A small image captioner, trained from scratch: decoder activation quick_gelu, 8500 steps.
Rows from block 4 of the text decoder, named by matrix and row number. Rows with one number belong to one attention dimension. Each number is 128 + 32 x the weight over its row's rms, rounded and kept within 0 to 255. All counts start at 0. Numbers have three digits each. After the name is the row's rms in percent of the matrix's.
# v: cross-attention value (decoder.blocks.4.cross_attn.v.weight, 128x208), inputs 0-69
# proj: cross-attention output (decoder.blocks.4.cross_attn.proj.weight, 128x128, transposed), outputs 0-63
v.20 108:117193086114143150100120164120133126143168165159130145086135111111118096116126127098151158117094165160089120184110139154137117066221123122148129113143084096094139141136148133123183208132157081114119102158129109
proj.20 106:082115152101135114086091136095068179057173145116175139155099169128199126071142131121172144116108098121135170119109058136095108163164097143153083155149116109177089122119142170196105129141116158
v.21 091:134105125102080094097123068118122127148044102121131102069139153135129138150103142140196164135157101115156130076161106110132131222180134121120146132101161135139149121153101125136127060125106168098109124098088159
proj.21 095:109170156180139182135178132160144090130098108150124147127157030108084157141121067130106061140104121126102149138176122152131115132149103104218160103113133182109179084145074151096098131149113117
v.22 097:118112100121172085124126102172128129130149108116128142215121191156135134131170085099125117115210104103130164199121142097103062176145130109125099097084121149146035127094102134111122154140170136116165089084133158
proj.22 105:186161121063153127145132155134133115137089102164109146088178139125068147178109154157107167144163175135096102109141160150162118064077153179085088083136109121159130174132130121120207134135165087
v.23 096:141143118115137171105127090117125130146069172127123087149077120114117089137135196108085133143097091146144117013104149101147209061117152138092149146141101108101173119154125139124102124144171072131100157153063109
proj.23 087:145113141127145147126129089171156150196100140176165087067163033124156116119108132129091089100101177168184147139141072089121154135099148102115135156097172129105163152135143126132123086141136132
v.24 104:093180081098173180128125110087124118124102099115110158079132155146099133108082062097109139117118134122118143147168108152116056230168128146146106134147127127107183090128124131131133177152160187137116095145105137
proj.24 119:093106103169144160123154115125103120088150088125152155145114123092133129124129089145104088127116081197121115145151125151192135153126068111217109079121110156145145063131104139096145189176099106
v.25 101:149042145132091184145123217146107128124105076090127097095089159160134170125143163129084097098139098126131160180118143117128148115109109130089110116113149133093155184130116156086097087109103148161139124160118109
proj.25 103:090155152125080118143184108117163108146112095092123136176143165119132135104138131087085128125138104163168135151186129104132144145164143108070134108096143128070102067125093107057072143159125172
v.26 132:139152095046098145075134139110147137142101114125100088122141153134104124116150154106158129141144094148110113155133122134112190132182143114101148127068104067106179156134077112119128152134140121051051111162131129
proj.26 115:133121157139072110121116090164122145148126138150144139135170100073191095102117115085065142103144124143142177177176074152144154184105130131128149205090114180113120141160126095100095133167132114
v.27 102:115156136141192097168111131106113104121089152157125090083143128110120161131112172147103099122163185088120123013169134122115196175055141135120134146162120179149077087117150118155124085149174144186186145111126112
proj.27 100:105118120159133145154161119146166107141084153144087078081081076130106146118139104127150108112112141111117115138136157102149109154181132096159120059138174099118127093108141090134144131163113158
v.28 085:153090184169138149140135130162110119124079094143102120186091108132122139103105165115034073130109119125114151148113150138113177079056111102121107145194132170148148114103163139123085133133105091169153136148072115
proj.28 073:113132058153092112132154086137184102160087113139110105065105140157081136129072118153089102160134159178197129108119154083135134072113138101086100083095132115108169157117157125130169103123173099
v.29 090:137075209218087093169147156146141137129100102151131138193126113102127140128146164177125111127122140111137145096144168083136132177145139156112116120138166139157072108125145124098085077140094131206161140098087115
proj.29 092:130179081082119126132205097139214111153124132136135119116177102152066127190098131168091110179143145140111121072094188118137194126123145143064134125138152110067138134121108100096185126118179105
v.30 125:144085102047057181094105139106110153119113110129102123074129148150113150126159067107160124153176113147142118138148118130135071169135127138129129132068119084074190162130094149119140118087090178059075095141143154
proj.30 115:118155161148107138117158149156056099098182118114114178188116157102152105085145097120109122088103078168086125174180100181114118153135100119163134144091136184140122044135091138113073142143104139
v.31 087:127115126184145131163113188157160148112166132152147174146156117126141130113104133149084097105085174136074121245109145147123083095154097098133119107136122148114147141136138119138127202124123110194150139130145096
proj.31 084:102133080112125093108094135095152188103131168080148158145100211136102112093102168149152160145111129160156139083077154118145138093138112148130102114153106076153126153120170140185200137130140158
v.32 105:135094145151133135125132159175119137144200086122124149171123157115116109162160106159115100125200164131087133114113142162150060060164129131174121120118122154118132126113110146096144093110121061164179093112159123
proj.32 110:139183117094168120101111156081126131109157112110152122172138194116121163163109135143206176161106158162100110100110147140110106102122105152084066114157141090163121136117117176188181132117129139
v.33 093:124088131155130194171152112151113116164128071142149124063079132130136080109120182129158127141224135142150156103105110094137206045149108125143094133083140146144202128135100139123117093099133132193181166143128131
proj.33 094:117185130135094131159081101110118096164102079146092112133143075103134119145124098112156152116155174148187154146164102078110128111107125062121130077142140098149124155115187157121074113153068106
v.34 102:109098165173092165139126055164140138146055141113128125166098158163130091149117172128113104128198087083110115181074122117111178068125147131140132127154142119138147097082158131116120140131137071128135104143102124
proj.34 110:151186088099168142126086144093126113127053124181134140051186100117075174133106101169130115094122204135165147120097116131132126086122117092162086129140113068186190205135147190149119108126138132
v.35 100:126122123118135086112108094107141139140196096130172131113112170108109156109095103144146113122112107133117152049170128137102128239210146134115129118128147147136061119109100137080134090147111192162171144107139141
proj.35 116:149095146154113125149176121169140090100128113132144151186122104111121164186116108091099117188162106098128157129141158157180155143108124102161168107167176134085117107101085102085132202173117107
v.36 124:088196109124159082123106052096151115151116151122115175115110134126117115128123088137219183149189123139143111146129149147135068191186128127159122139142125120142086109128138128140161189175178177116115099115124150
proj.36 128:161136116126160132126099128106071100069123121175107144132136085143087163195132108158138110151138118104090116102111126159175115111100093155173138095175095119192136129108132177145160134136131093
v.37 094:135049152142103183152132106124129164134156140088121160130129150125131132134142078142169112139136124154185166091140121132139084202196094162151155125102155189136234142126094150093117065130108189174192165152125080
proj.37 099:144144073142107107114158156107146135171160070125132143200135103107101102149125086121103100177130110186124113106139124103159160163093100087168163062130148155089116084149156100070129168107064070
v.38 107:123098170163145170136116086123144145115204191165108154074162104111110091132098095141219117143129187102138148179147114136155088095137101128151142126151109161122179119130119150165146148128122138150164120145182096
proj.38 109:122147103154140116105070145078083164097170159108103175149088153126121128137118138131204101097127106133108182133088108110092139126084093092204132103177124096203139131136203168168106153106078104
v.39 103:097176109115210190146148092126117099126140125145114144207145123115127156110123067105048098119125149070111145128160123102126082152036101132107109158143130157155187091152126130130099173101169172140139167156129075
proj.39 103:126111062136156149099147140135201146185118101126119152086067174121107064115113132138086136108136135230156070163112148121164169117108110118152103109100106136101136141139141068078203150124137067
v.40 111:103209143165221122150124112125163139117180135159125158118106121114146093076097192115174175130155170145119139157147124110148166096199126112143134119164102134137097092122147127150108209142182104157144125137174109
proj.40 108:124124100113123126118090126107132148112110129109157106101146114097155117112116129113130134149155150133181189150120110095164160150122130132130132129172126065155096181118214145175146152198131087
v.41 112:097184120157203119150140083104132109142132108120120132195108126109115137123104072114114143152222144122150149047130121125122065166045116132104130124128158135141093088148084120156115139137185165129146130122158108
proj.41 112:168129101102152146132141141141147142162105122143077123077119121118107065173131141137118169113157133167069026159130179139183136110103108152125092076141120112158129135142127098114189105096126057
v.42 095:112149133139152206156144170097154102129109131125111163133110116136115087144113137148103151114034148166156134164107147134128104095200109113113111120176122119124209105141153070113132145145123141142145129154060107
proj.42 090:119129072149118143090082103092140155124193130129210111150117073118150110073100136165097102137099087191163156128121046087151164130092109121121116133107083138103162138139136145151099128107113106
v.43 096:097087131116049172116123098113128124129067066134113125097119163157108113117160113106103075128202098077090118212143109142088140163070111101112105131080155097094182140117073158117114127126106165089079129140135143
proj.43 087:111175143139133104107147114151123122114070091112069151152153162099102132096126087112100140103134118184134139200167139141140109108152118055202121097092155138116179083129128139078104153188113139
v.44 110:132206101131190067134130159134145147132116172114123159153144098116135158149127077124154150115083129164111131219151138146132051178165117162136115131171135124149048132115169092164186201174179117104124105105123131
proj.44 112:102083124075170125118132138108115129085172139099138146138109163178116144106159143160100115129116105087073105075099147152153119134159140214096114124129092112143071089113082129137181117091163166
v.45 112:142145168202153171156113159120139141135183189150154142077082131121138108108123193142156159106099114171147136074141120132118183066140139117123132144119167139155149135125162126126120160131177087164191152145135120
proj.45 105:115107149162125104120052097116092145160114142136125093159152077131173131128109137085166152144186113092200149116132091042113116154128122112082158092190136105127089147077192163165110137129078125
v.46 086:132124151182104168128149117128093134114088152152148088090115143094121105139115158135087107146088104061125116000129152093148213108107160137126138155145115106110182137115127148104097054108129158143115145125077105
proj.46 091:092149140158157168123159139172147108182076141150143145102117058120159138061148105139108103149104134188176157154115128122111126182134105047149135142121190110103183093132116131123104143147131137
v.47 106:155154134166179149154129105121118143140117154152126184158119112110155160120109100165205155133174161155168161122149127124113079175124097164111118120163160195164146107147139104164132149158142169150156153124118091
proj.47 088:153141084132134126140124125105125150118161125132108120111094110169104080178138144141124139124165112165071086074131158127208167136132160175126145060107111130124093072136163088113129089062086078
v.48 099:161083166159125075163128195181110130109134123142152185181137112125159178166126175150184145102068169160132141230158146106135141196170136111129133112172162136160037123149167110148124094141091140141126126088135110
proj.48 098:128144124107105111155191135122178124113146192099161116146112144161105155127121110119087115170133127079101145084134173115132172105139176179064184127151132115089101141148093076114160107109185155
v.49 111:094136076075097133100120136123130145137042098139130083133124155126117124173138098111120143125148103115112090092147125122132157151148144128148116127069099073093156141111072143133118116119096136080080097119095166
proj.49 087:104149185116150138117184121175129136088113094137163146099172103098166114109149099149107076088077149196117169178159091187130145202145123108173139176080149163125194126145114123094149122171150126
v.50 098:135052135107069096127138137185114115143188159114145095180169123099133139144127137125102093121009124107129144114132145163115131106167133103145120110162129117149132151157157142125135113120109130179174133136107117
proj.50 101:142083135120153158170126110129155097154147156143204137161109155157096167150114133138140097198066151081147165091061124122075089104120095094131123142146157145125136183121089156108148159097136169
v.51 119:164157073105132177132145185114120117111095116083121122140114155142118140112155069095058134125137100171129110178116098105132086078125149126079106148111102113136198152151106092107101183150152125099079139151070154
proj.51 126:112122108121092116109124101134113158156156065133135120127142134114130060108120132139076139114138105194145091160152104132165152127106136173078084161080077169091135109150128126113125118117137078
v.52 110:144154146193193084155110207129148120128133121138131130113106141115140088093151229116189137105169143146110122092100171110127205068190129102138158119122127133105069118115119152123131123149159067152160107115127113
proj.52 108:117149139090126100131111133142142137114093161123136056121156106133200144159134136084167170148176142130125196102143118086135154155171182148046147144137158075130098167153179104178123091166132145
v.53 088:103103167115153131143123130142113121137158144168113086111128098121163109146081157115051090108070147052117142218157091106123199175043120101127127137162137156110112131151136104138121165130103185134157163166126095
proj.53 085:086060109178122147141124128113178139165062167125138180072084179121094097073113103117096105112137144127205166162118137121125122114136137054189131080132145113085141140112105106099128166160151165
v.54 093:135100141142132080099106167110096135125083165153098101040163086126135186124112100149152134121046149163135108089153136166123114163145136164130137114154096116148047137128184103157156090138116140140119134074117125
proj.54 096:087121162166159145129158123146105110079174171139147128128091084175136179103153104163133071146090089086074141094144121132092121134192113158132149134130125144112115051090076115123103121120130181
v.55 095:122042148123054145111141075157103125134102120155145073144161100120120108169094151154097073126073126059124128105139106135145175159041111141120141133143114115095188095127115115144132050061044168161154151129119125
proj.55 089:148150103173148158159167135165159115173120140120134183106135131124065108133126111155145083092104147116156147137103149130078134134104124070173152137099185166095196174143109117076122119114156164
v.56 091:121120123140116137093117127109084106118048117126133093076125121124138140154103182077049121110082126108118101064120098106109205097094133121118090114080119093130130132117142113117122127137111126119115129108068164
proj.56 080:117140164131123184153169091173145097143083136157141088061162061144114149068136116153127099121105128139188130156119105113087105158170120102133122160084148106077198150089130133127097100158125147
v.57 091:096207116157205183131106073110155106115166194150098146110137111134114112128085120087167133104037128093106106155154149119171146107180111122121142147141115104078161076145166147167145180110150124141118092144165123
proj.57 097:132065097133146135102085141129108177090141157127193162117109145126161124080139128113128089129100107146177208146083099113132127179092113097207141157155117097159131187145181118162150159152129116
v.58 072:098187130162167161159126095113165140091161189137119113126189120127162096145121185095112100119040180140130091135125164150158149091130126133166125131166114109131156111122185140140101182149150063148149133129134125
proj.58 068:160092102102161121117058148093108159140091144153202126068118125147099168096122128148171133126083160137179175126116093074084105136122117121156128116147105084161147202142193136199152114100119153
v.59 134:148143077065121104098118153140122154124143100102126071189115162122110145114125127114123117106165101132126130090121137118143158139110170122097135111099109085084101137102097161091130107121119101033081127121151154
proj.59 112:152111172095125120151170120173152144160121130120139147119133154086162116128134163089060165097119161119088131162145129181148145146116181148110140204100172186094105149171078105112148113123174114
v.60 088:140108102132134187161162150100112151131120148109165166106069136114112150116137077161179160150132107130136130009138166161128059167217109121141167141080126178103208103118099142091131058122157156189161121166127127
proj.60 083:137184088108141129120136156141145123105191067133173121182090091120159124147149134107113096165104095204088134095137153136203161166097117100132106092135155170113151074159136137123128159147064084
v.61 080:157107153182115134133107146106104149140078151114135108116105108117148170120127139157096151102096130122164149047140136147090156171080147151119149145159182150171113099171183084157096092165143178185151144126069120
proj.61 068:110128142198141138150173109153159099165108113131112105105120034180080091127109101165084108142113067112107097112130168077108150157160140123110121098113128143036154051119083094105128120083125175
v.62 103:141098141187120205142131132143126167120145139109108207174152098114132143131109079157177163117043132155192134101111170170166039151166128161153155163169179174154196105147158121125132073129094164168164158149117085
proj.62 103:134141052117122128113136139096143155134202116121167130178100127151105087173105108165104083163141080165104096072103146141132187146081121125124152113121124176131119092124149095117151116064114077
v.63 115:150120136131123129140114165113116136143110106082115125064100163134142124126158144106109168146152087193157139123090095128092118123131150129127126143125131115138118163111128119098105139143161126132104118124111169
proj.63 132:101123185129145109138091095113059098114127084184101095154144090140150155107110084125148119146132110095136086118172091084134109115168125150089117103112086128133115089111091178152056122114087145
v.64 087:121053121113128103107109149185149104105084189179104124104093143137148127123162172123097143132065167169102141198081108127101202091142130123138098117172133117118066130126172124165135148131082043146152087097129107
proj.64 092:110143113102096136133174093093123138133103149112118090114122112166079190171112095149109099166123104082153162146133089083045119079154149124109153105093093128114156166104130136110123094148168196
v.65 105:169127113108140209139127172168118128130124197182114153197142120106064184146196161139126141108104197142099139051135123159134138129144130117154130137114134167125232144113158136040169080124105156126164122162122113
proj.65 105:113170122083142145134171132166180161164155135165160109172134057146183165166153148139104101150146131185101127104104122114146171195136149121089152107121144174115128099120122110133133088060097057
v.66 101:151208108122202228112124142106085082143102146096151134152148136131172142122190152118118108111152089106110114059111090133091138111091144126152097148134142121106255172108131112195144103116115153130123112159106131
proj.66 100:123159115137125129110170123132150107182103150135104109093113096128148102084156159129107143109137128229128074153150140141122121135174147139105096118081152116108151078116116109152100088108104125
v.67 088:161060131100054152126136070077111103141220148063145095166142089130141136091140126123143112115141120102167106059149095092116059155081103124102112110160122139129116133161129078210096037130145190113105119145179154
proj.67 088:191094166157118120142102165136120072160166122087119181161099192110139143140114153057116172118116150135094123163139175190109141092103121077143147088158173153124071103131109107086115135104079130
v.68 088:114126143137138035130173133121117150127099100070170124136090123157174172123102106136159130092168101131123171168141137080162160208149132162083127109037098101135015129129059135191095112123139171109097144110133130
proj.68 087:149140108124076137149141127164148158075156092133119116078168079101120070137138106105116100119136137135094167105175207201143158115098159141118158151104113108088145112152086118098124123207176120
v.69 094:115228120088215121130146155119118137144105188153159113144135125134065165137165105149144151111133185120126121091134130145121121133116153104112144147055110099086134122125084101005105127132117202116094153108124100
proj.69 080:060145110090148149113151145170154172133125128168158094132098043151180115092158129112130178137142158213108103167145148162205147181160127134132105136099105131145157125140081136142159091120112084
v.70 114:137027118140048089136119152148088105129163099128160140203146128138143173117179086139101073166136138111133138124124101133130045187072140151149141120146122140136073142110116118142130108128097186154130101111141156
proj.70 118:125172148145123146143173128116140051150102152086078141137108177153039157139121140148145174106117134151095090128111177159061095096157122144136110090127133107144105084097092096085154123113118175
v.71 098:131217108115169149121129172083120131125110123032123117087141135117155158111105106164098089136095058083136092118136139146112099091132151140129147160092124097129135121151088092236145176128123118126111106173137115
proj.71 099:078038186148145128119102169115174125101125104115160130109089188099180114049133126128119148121103098167175112162114132143137077100154078144122081092111120104083108115131099121134155175179138163
v.72 101:150192133143150122142128058125126136119134085165096143043129151124109056101125210091135107134170132137126100182103098135152209071101098137151147111036147116157128124140054151047122176120151076103121133130122129
proj.72 107:156111153183104082142051099122047153156085170145105138088143124132105098062142142087136145049169126053160130154131095076165116166116104109181131151162139115168108183143187131154076131102117097
v.73 097:126201118139159204139100166164114121140157194157127114215118120106119154165151084151093109128111130115144123100170106168109072177103132139160128126212129155144198128116174112084131164143136193165198120165133096
proj.73 089:087114107137164119149161151110182128212087107112146126146071140136092139129120148163094144132121117197153049171119148101093089123165137159113074086102126143134123131085110106104201147131104117
v.74 087:132193096114134217137135118145115134147091131119115084112118127158154119106142111095135142109166096099099143224137091119131121132061118122119156094152151117110236155139138127143174216097135191095113129139112108
proj.74 089:129140112170115098112121121099108160161069102095065158069127146125073064106153163149122129033141104114159099170140103111114117108151133121146091147071078120147153115129108133092117076093104134
v.75 098:067151118111159119117123070080104128120069169170118094128167104135086106155113092123154146145179163107146105114089102137101105125122121150094135127164090095106135098125131106083136141151121113082110146133084191
proj.75 108:113205081126161149127157110107102126096108151154114105081155065145084169121124112175139095101120169158085121110123109137120088108157103128161117134100130139170164135119113135163146099106136137
v.76 086:137097121122122118125133133131099120151150143045113166232126155106203101087115167117143140140133052146156128062127093158112242102117160129147124111175115114157092159136165157227135046107107085129157093103167126
proj.76 083:205105187130130091136175142177182098176132187106101174089160114082147129132087152099124121126108141113142134153105158142096118126156168089071169118162188135084097122116138131141109108131133127
v.77 085:134231108121168096104089106118155097114162161148102112148131098088098126149137110144093129120070139157121110101175140141093059091107117127113105131180160120104107124121160104030129136155132108112111121140124132
proj.77 074:102069166081173137115099101134085125164114160119179119138123172115176172138135172154122143146108101099163061123124129112140140128110078135113121111155107177156085186111094113157174151054075135
v.78 101:152231095118197084134132206121144153121160119103116116111113130100127172113147141163082119111063120095106137096164107122122163165115151118116120137135119122122032163113128106135122185142189175115142112108138114
proj.78 123:101024184135148155142137117149135135130124100134166119158084170126189115101150140092131145154118108131169127160135123122145113129134128144107089130113140120096108107137098089095161160176112168
v.79 089:096233118137179151165106111107163147118126178166116109193144110135074102147112144144092115109089158105169134196159162122126132092117087121150138144142178151157131113103154117063139235136153040177142160149084133
proj.79 090:089082105104165112135101085077195162135049143119164112091126184138113134112088162154143099146126175125205104143090092090158134085091109125104092081120075129162173179134180124114178142084144120
v.80 117:126236125130207118110107142112108123139070193199132106159122138108067125134106132117079120121184196084130134082141105114087157102116131139135112091136128100120148107115125147023114132124168137113113124129107146
proj.80 116:082163124109174164123158096152115122156082154164137095079100089140164168077151151141145154080122163222122105166137106137151129170190102142151093154106152121157137124121125131131169110127128085
v.81 068:117205125144184101138124141113149097120057096181108105138064156134120141106122084102070143108075146134093136086113116092092134057173148139125130113105104103170094112146061117154087144133160068100134116126075154
proj.81 070:153160144072140156096124129131077121126167173136142068079137091184116188118074122179138107149084101145173117123094112118103129083126131157106090124112099145139153146099105187160144101132188128
v.82 085:103104082130150192151136076155154105146084136140134146149119122147162104138114135087120106127133117127109169217115106108126128073082120097125139132131129156169235108101147125200142239072110103171162159141099111
proj.82 097:133152025160092095113143131086159154175074126114099122036116167124045083130122142155128131104139141163133148141129103110104143085090131123128093122068083101162158186164181119119129105153150121
v.83 094:124135166150100082100138080139125108139068055067149112088132119129154130135066057121160123162178046102150137179115133120107078209133161135112167116102118127126078116122080151177112169146106187141091136100090137
proj.83 097:101183127138136110158140159108131134067086125141066135099154103125083077110143065183100106050106112160084116077120162161142147114161105150133128124073106117124137075135111124150085114135155134
v.84 126:091050141113042187112119134145115160116130150199120143011126128134078103126150137142140113130068181139127102165095146107120141089157116144107133133081119140097213121110112124058120105134104091160101118172132136
proj.84 118:078162122134109128102098088111105097095174103113160163199143158145110178097126078135148100156123090098175196118156065100135115124100097114153148149126082165135149116108143142100085156126120119
v.85 098:159192124118168195111098106079106087140168113189133156073146141106113092128171107117152143116144162160106106020143122159118047081123147134170141122111158101145255114100126125087125070129164152116125102179128123
proj.85 102:154137138121146112079127125145077131156207110159144101149100078156197125147146145091173146164136113152064086132130107091124124152144099123156121136163154146154098082098119153159151094103074077
v.86 102:132102085057128117096114120143130105110140207142103152174179134134058143131169142114176168093109140170148097087150156176129199162168140123121141114163132101086186159120166125057158071127119149078108111143129115
proj.86 102:126125145095112111136142135173168149156152151130125131196176089093173143163166125085045110146155154094091124131116109160170171175128166114113199181128147208113146152115134126121097114076109067
v.87 101:135192118156158171139113179150135151142192148157111166177144145105088141139170143096102138096091125115128087073178136132106208057170131120158138140132138110090202127099141114069156126139143048130121126152145123
proj.87 105:113083164105126116117098108182151173149140149114200124182153129103223100083104172118107154182133134145160134149097129113164144175116151131104108182163154143111124144129148126162172137117143090
v.88 077:111154110115148179095130207133118103122078046120169130194143133166158175105152097134125126113102102159132128144117150132113158171160139090149154125155136102093179144132127144211115110139137177115164136153074115
proj.88 089:116192091091129161112194116151221129095141133131155131094162069110104125135115119172090074160091153215154130092103169157136127138151173178104093101091123178077165100151092108121149085162193148
v.89 100:133186090114193078114159116094137106096054102108132120175107150128163111105139081115141139132178122130119120153094123083156088071091122124091112166083127144147076149096069103210116178107127039120094143102112163
proj.89 091:118163058111131143094135163095143150123104118132077082024120108116109084132136139177156186100137158164080127129137131160142112086126129205100094133089094075140155184170154122171148107168149123
v.90 103:129095142101105039124122172151121127120115116199128112086141126160069148137183128153161155140133190163099145119135135180154100125168124127141107137166113172110054154107145126008155103112136064146101118078100121
proj.90 094:087189093087120127112128123129142140062152115137150067176152073165170168193173081138155117185146108111061146070157126106165133113119146183093136126105116134161117130147120127155148121113133101
v.91 100:112052189166113121144143173144133136126209084101139143136129166120167160140093174156109110099103109137167123063158140114123205112155123119129126111086101144137110103129098169169117025128116141164182111148159105
proj.91 102:155092176107119143131117124185167126121164131097187135176139135082166160161125129098151125194125114120149197120114160135105162152090107073093158137183185143062125136107142117116143165177119117
v.92 092:103086111119067121114120109136141150098143153140136081153124114108122080148099043136085084154115110124133127200139116125136032095103099148106109132143124085135138125154125108095134176143091090136074160138140139
proj.92 081:158100119112122144130112165093112125111140145095164166124127255136047127103097135152103161109092141114160148165101131117137105071095112167138101154119078144142127150127135170091160174128175138
v.93 095:085091141169127123109097110114146124145180114167108121105147117082146112101099186141102130149079166140130132075157129119103192112135102105140121113120134128143118064117130097175136097128142118124145130146121163
proj.93 100:162069192125167131159126100124111086132126141139152146142101100172117195132078133108166122197105115076154139146100065073061092093099095090168138103208151145123114151080126156103131156109108162
v.94 085:124082130095046112109111160158143150100115185077108127129148113125087095093148118121143089133187116075152121227104112108172164064102105142131136152166129095081121117144150098094159164121122050143117113135126118
proj.94 103:088112126149118111111118146151147141111098120080106147091160227080138075096171130123073181066149147141133162160126154158161123126120161109103134173093124091110120118160174087147100144142146095
v.95 115:089060129111077179107151165120122149114101132162148103093125148116073164159076068156122124144093168131141125135147133126147084194163147153136134130095093101095205084138118146039116092132113214149112112160108137
proj.95 118:088150115093132167114172119149169115101164101143182141188124121119136182109127085162108067163117090183163157120108115150138123143104090121163117146118099193071149093105088128087159165124176112
v.96 092:106226114133190136146106183119122112125068136184123114213170126128078190179124109155122164150091194145121113107148126150111143177137137133129128117184116118130086151138178120030160146135130218127187104150126115
proj.96 076:091171100113140140163161128152173126131095114157125093140116049171131178144142118183112073173092117178141086099105115096137112125159125175098091121083113158106148133115112137105184108084118139
v.97 101:129072153154124202124146075144116153124160165112119137100120154144171141124157177148160124120183105145142148089104107162131153190091108091139120104140146189138236153103181159191160095126091219148197133124145093
proj.97 101:168189104180117083150166133121144113159089117102059122111105044116083121190136144117156121106162159125094115105138160107102120138125135089169174078144159110122139100115153090115064127102051094
v.98 120:137211110142213143169163188190117143123076101095108148129115147133162192128110126122139188093105081189150155160126173147139148170162146115145147163137160174140170149140144157206161199131137182208203154151093075
proj.98 113:097109092127134110134096126088190173119133077164152081149130061112142094115157094169110079193126116139162118055148156083183165136111165137075137079112108098092159112178155126157114135134106114
v.99 103:144111101163098178114101174178110111112077223169093131106161160153086122102178184100097134144116155121115097181114120129086219091104111119128165113099121111123168135065136138060125134121080053105126120171114129
proj.99 090:098187126121062123117171096119147120147087140151168136121157096151131145077101099142131100103134118147175154136145077083091131199191131153096145165089097124110152121113126104122095112133132160
v.100 080:164099153197089159099136118140149124165179155088105102158131133095184128123127123119111133158100116153133114108109115155095154067162137118177112112084142124135225101113110131200113097148123079118180101091129141
proj.100 079:186112154089116112110134138137106139140176164149149136114180077157114150176059125140141117151116113121163109117064091134071100140143125104115146130170140146115134155058106155125142118110145159
v.101 094:141035146136087174157126129133129122118206059093149161191148119126187165131143160129080079110165092110147142069153116113147166130115135132133144128089149132147183133148119111197122071102118141160142118150178131
proj.101 095:120083158136128150150153146166167104145145144081108167131108214050158083103123189088150185105137145157149141172132187173104142146106151081154105112150192093097118090157174090087168148155124116
v.102 098:156026157130094111147142081124143137102170151155144132174116124120130124125125117118149121143173177118170138145105099098157058108077113137103097116114130175167136137143097136050093110115110126155112163106163092
proj.102 100:186149087138105124151107144118104124169101144094108170142119210127069115145129168117161204102171163120114118154119187145155146083061118115145122099137122102174107164160161135098126139085100088
v.103 104:106070142062100163137161104103134137137183119137154124062106124105144131142119181124185099102190133109179147063132143140166144109153111129116136105107134123139170101147117121194129035137131127145116134108145089
proj.103 097:174145107145134159110092117121142111111140117133111126140106067110180129197171138075125161123147158153086157125132163171142122149094145089184143119148192145153128128137162132136127155182097056
v.104 080:141206123144224184148112073160108150144094061174142145118164160140170125156089175128156170094156123153095127141094110118128203128153118108122142162138130127113209098121167146135163154125130138139124128123098089
proj.104 075:150171034159136136144131149123115151113100113164099083082163030110119080169126115154129063093144154132126136090121092088131147136118135101126132136131110115142192167176151135173089091140119064
v.105 117:148158128110121084108145110080165132111169107102146129074110109100187089129114078113179137137149090162150143037149166131131025047175120118121122131119143120154087107127120143212119085151140041084102134116141148
proj.105 134:195079155096164118080058178108044111113216119140175115171141108142178140164084134077171146177117106076076145105106141146127113101093123147122159147183165134162084140113130188183132149108094128
v.106 098:128171107142156193110125102139124123102073195130097119226114154125114116121147136122121141111080112179102139218130108121108121170098119138140135161212143122126156133136195132146121215121113192110156115160114126
proj.106 086:163098092128114123141148122112148154167062146134114155107175118107078089141094150134056062132137133073180087145100106106131162110073130122130126147103055163136151174093113115098105100062146122
v.107 099:106038126119037057149158117168155122121173189160129202160125145160066139136135113133134124123064158138136136179127122151147138194161112108140146099094140115140066126182108124033147114147119169118108093083153176
proj.107 097:132124117103086136144142118149139132096100145121146165213184169134080145159119094124082092126194120030119128130110143143152181145108125097141167172147116162122127143114149111084117168066148125
v.108 111:103079116114075125132147086128175136140112082131085083024080144144176089107094088107143174127092124183137124223093141089135092123173117121097154115074138141150105130151102131175101184125145109114109141133099143
proj.108 121:131112102126082101120083122086079148079144118135130146139170140143071111149077069140129052146135074040152179087147086107134132083077129120140130136122064147132135162140116145107089139127170147
v.109 074:139160136140184198102164177121128140122067133080158153180140135177152194113153090090091133110138100102096159176119139124099171187116107105147132105073129093128186129101111141147111197105154209151121097180144156
proj.109 083:090155103130112119146208103140189149110047100113106128121132125078147082058161124172092112109159101201167129133157134120184186169153163155113082110089089135055177094138138049082146112160172129
v.110 107:142185100118181099145119080150147133146177103180111149181114134123158102146125229117162133099109183128133143124152089109156232158079137128137141116063124133146112108151054125152129138124149168120145128106144087
proj.110 105:193069109160097109157121086133134152201086115144123134080095114137115062181130154082140171117146141077119145180124109126141130134112136111164156123148123141179125208143159120077138082128114075
v.111 103:120087071086125117093119154098136095118091148065113096191146158139155146113107134113120153117098112118137129113116127117100177099169115135123154152111093104098142127121102134227121066133104101087133099114131150
proj.111 100:177144148104107167125193129166180135122157133123158131109184058111126158176087104159110056181087150133102188124087127153067112092095119149105177140136138162087166155136121113120156122165183151
v.112 115:132167103120182197125153093168148121111160206113094135160135142135090113145112119136113182123056151165171147184116141171093096127118112111134104140182157162146191101146198092052166180137100130161164130171117106
proj.112 110:130097115126172106168100125091120142150089138155149148156127163154063143142087107181102085141121166066171111127079080070109120119078100116143124070155073150144138191093136170141137151046110125
v.113 089:101162103093118203104119162075114157119159116174148100152121145111094149133116108119092124115067197101155124086147132084122111148141147146114135140119097129101216103120123104108089124127135242092101125175127146
proj.113 082:114071118104102153139161072140170130161142096161169160157103135109154149110103183085051087174111128179176119194123100143168157125089094089154136111111101225126167113126047120105160153114143106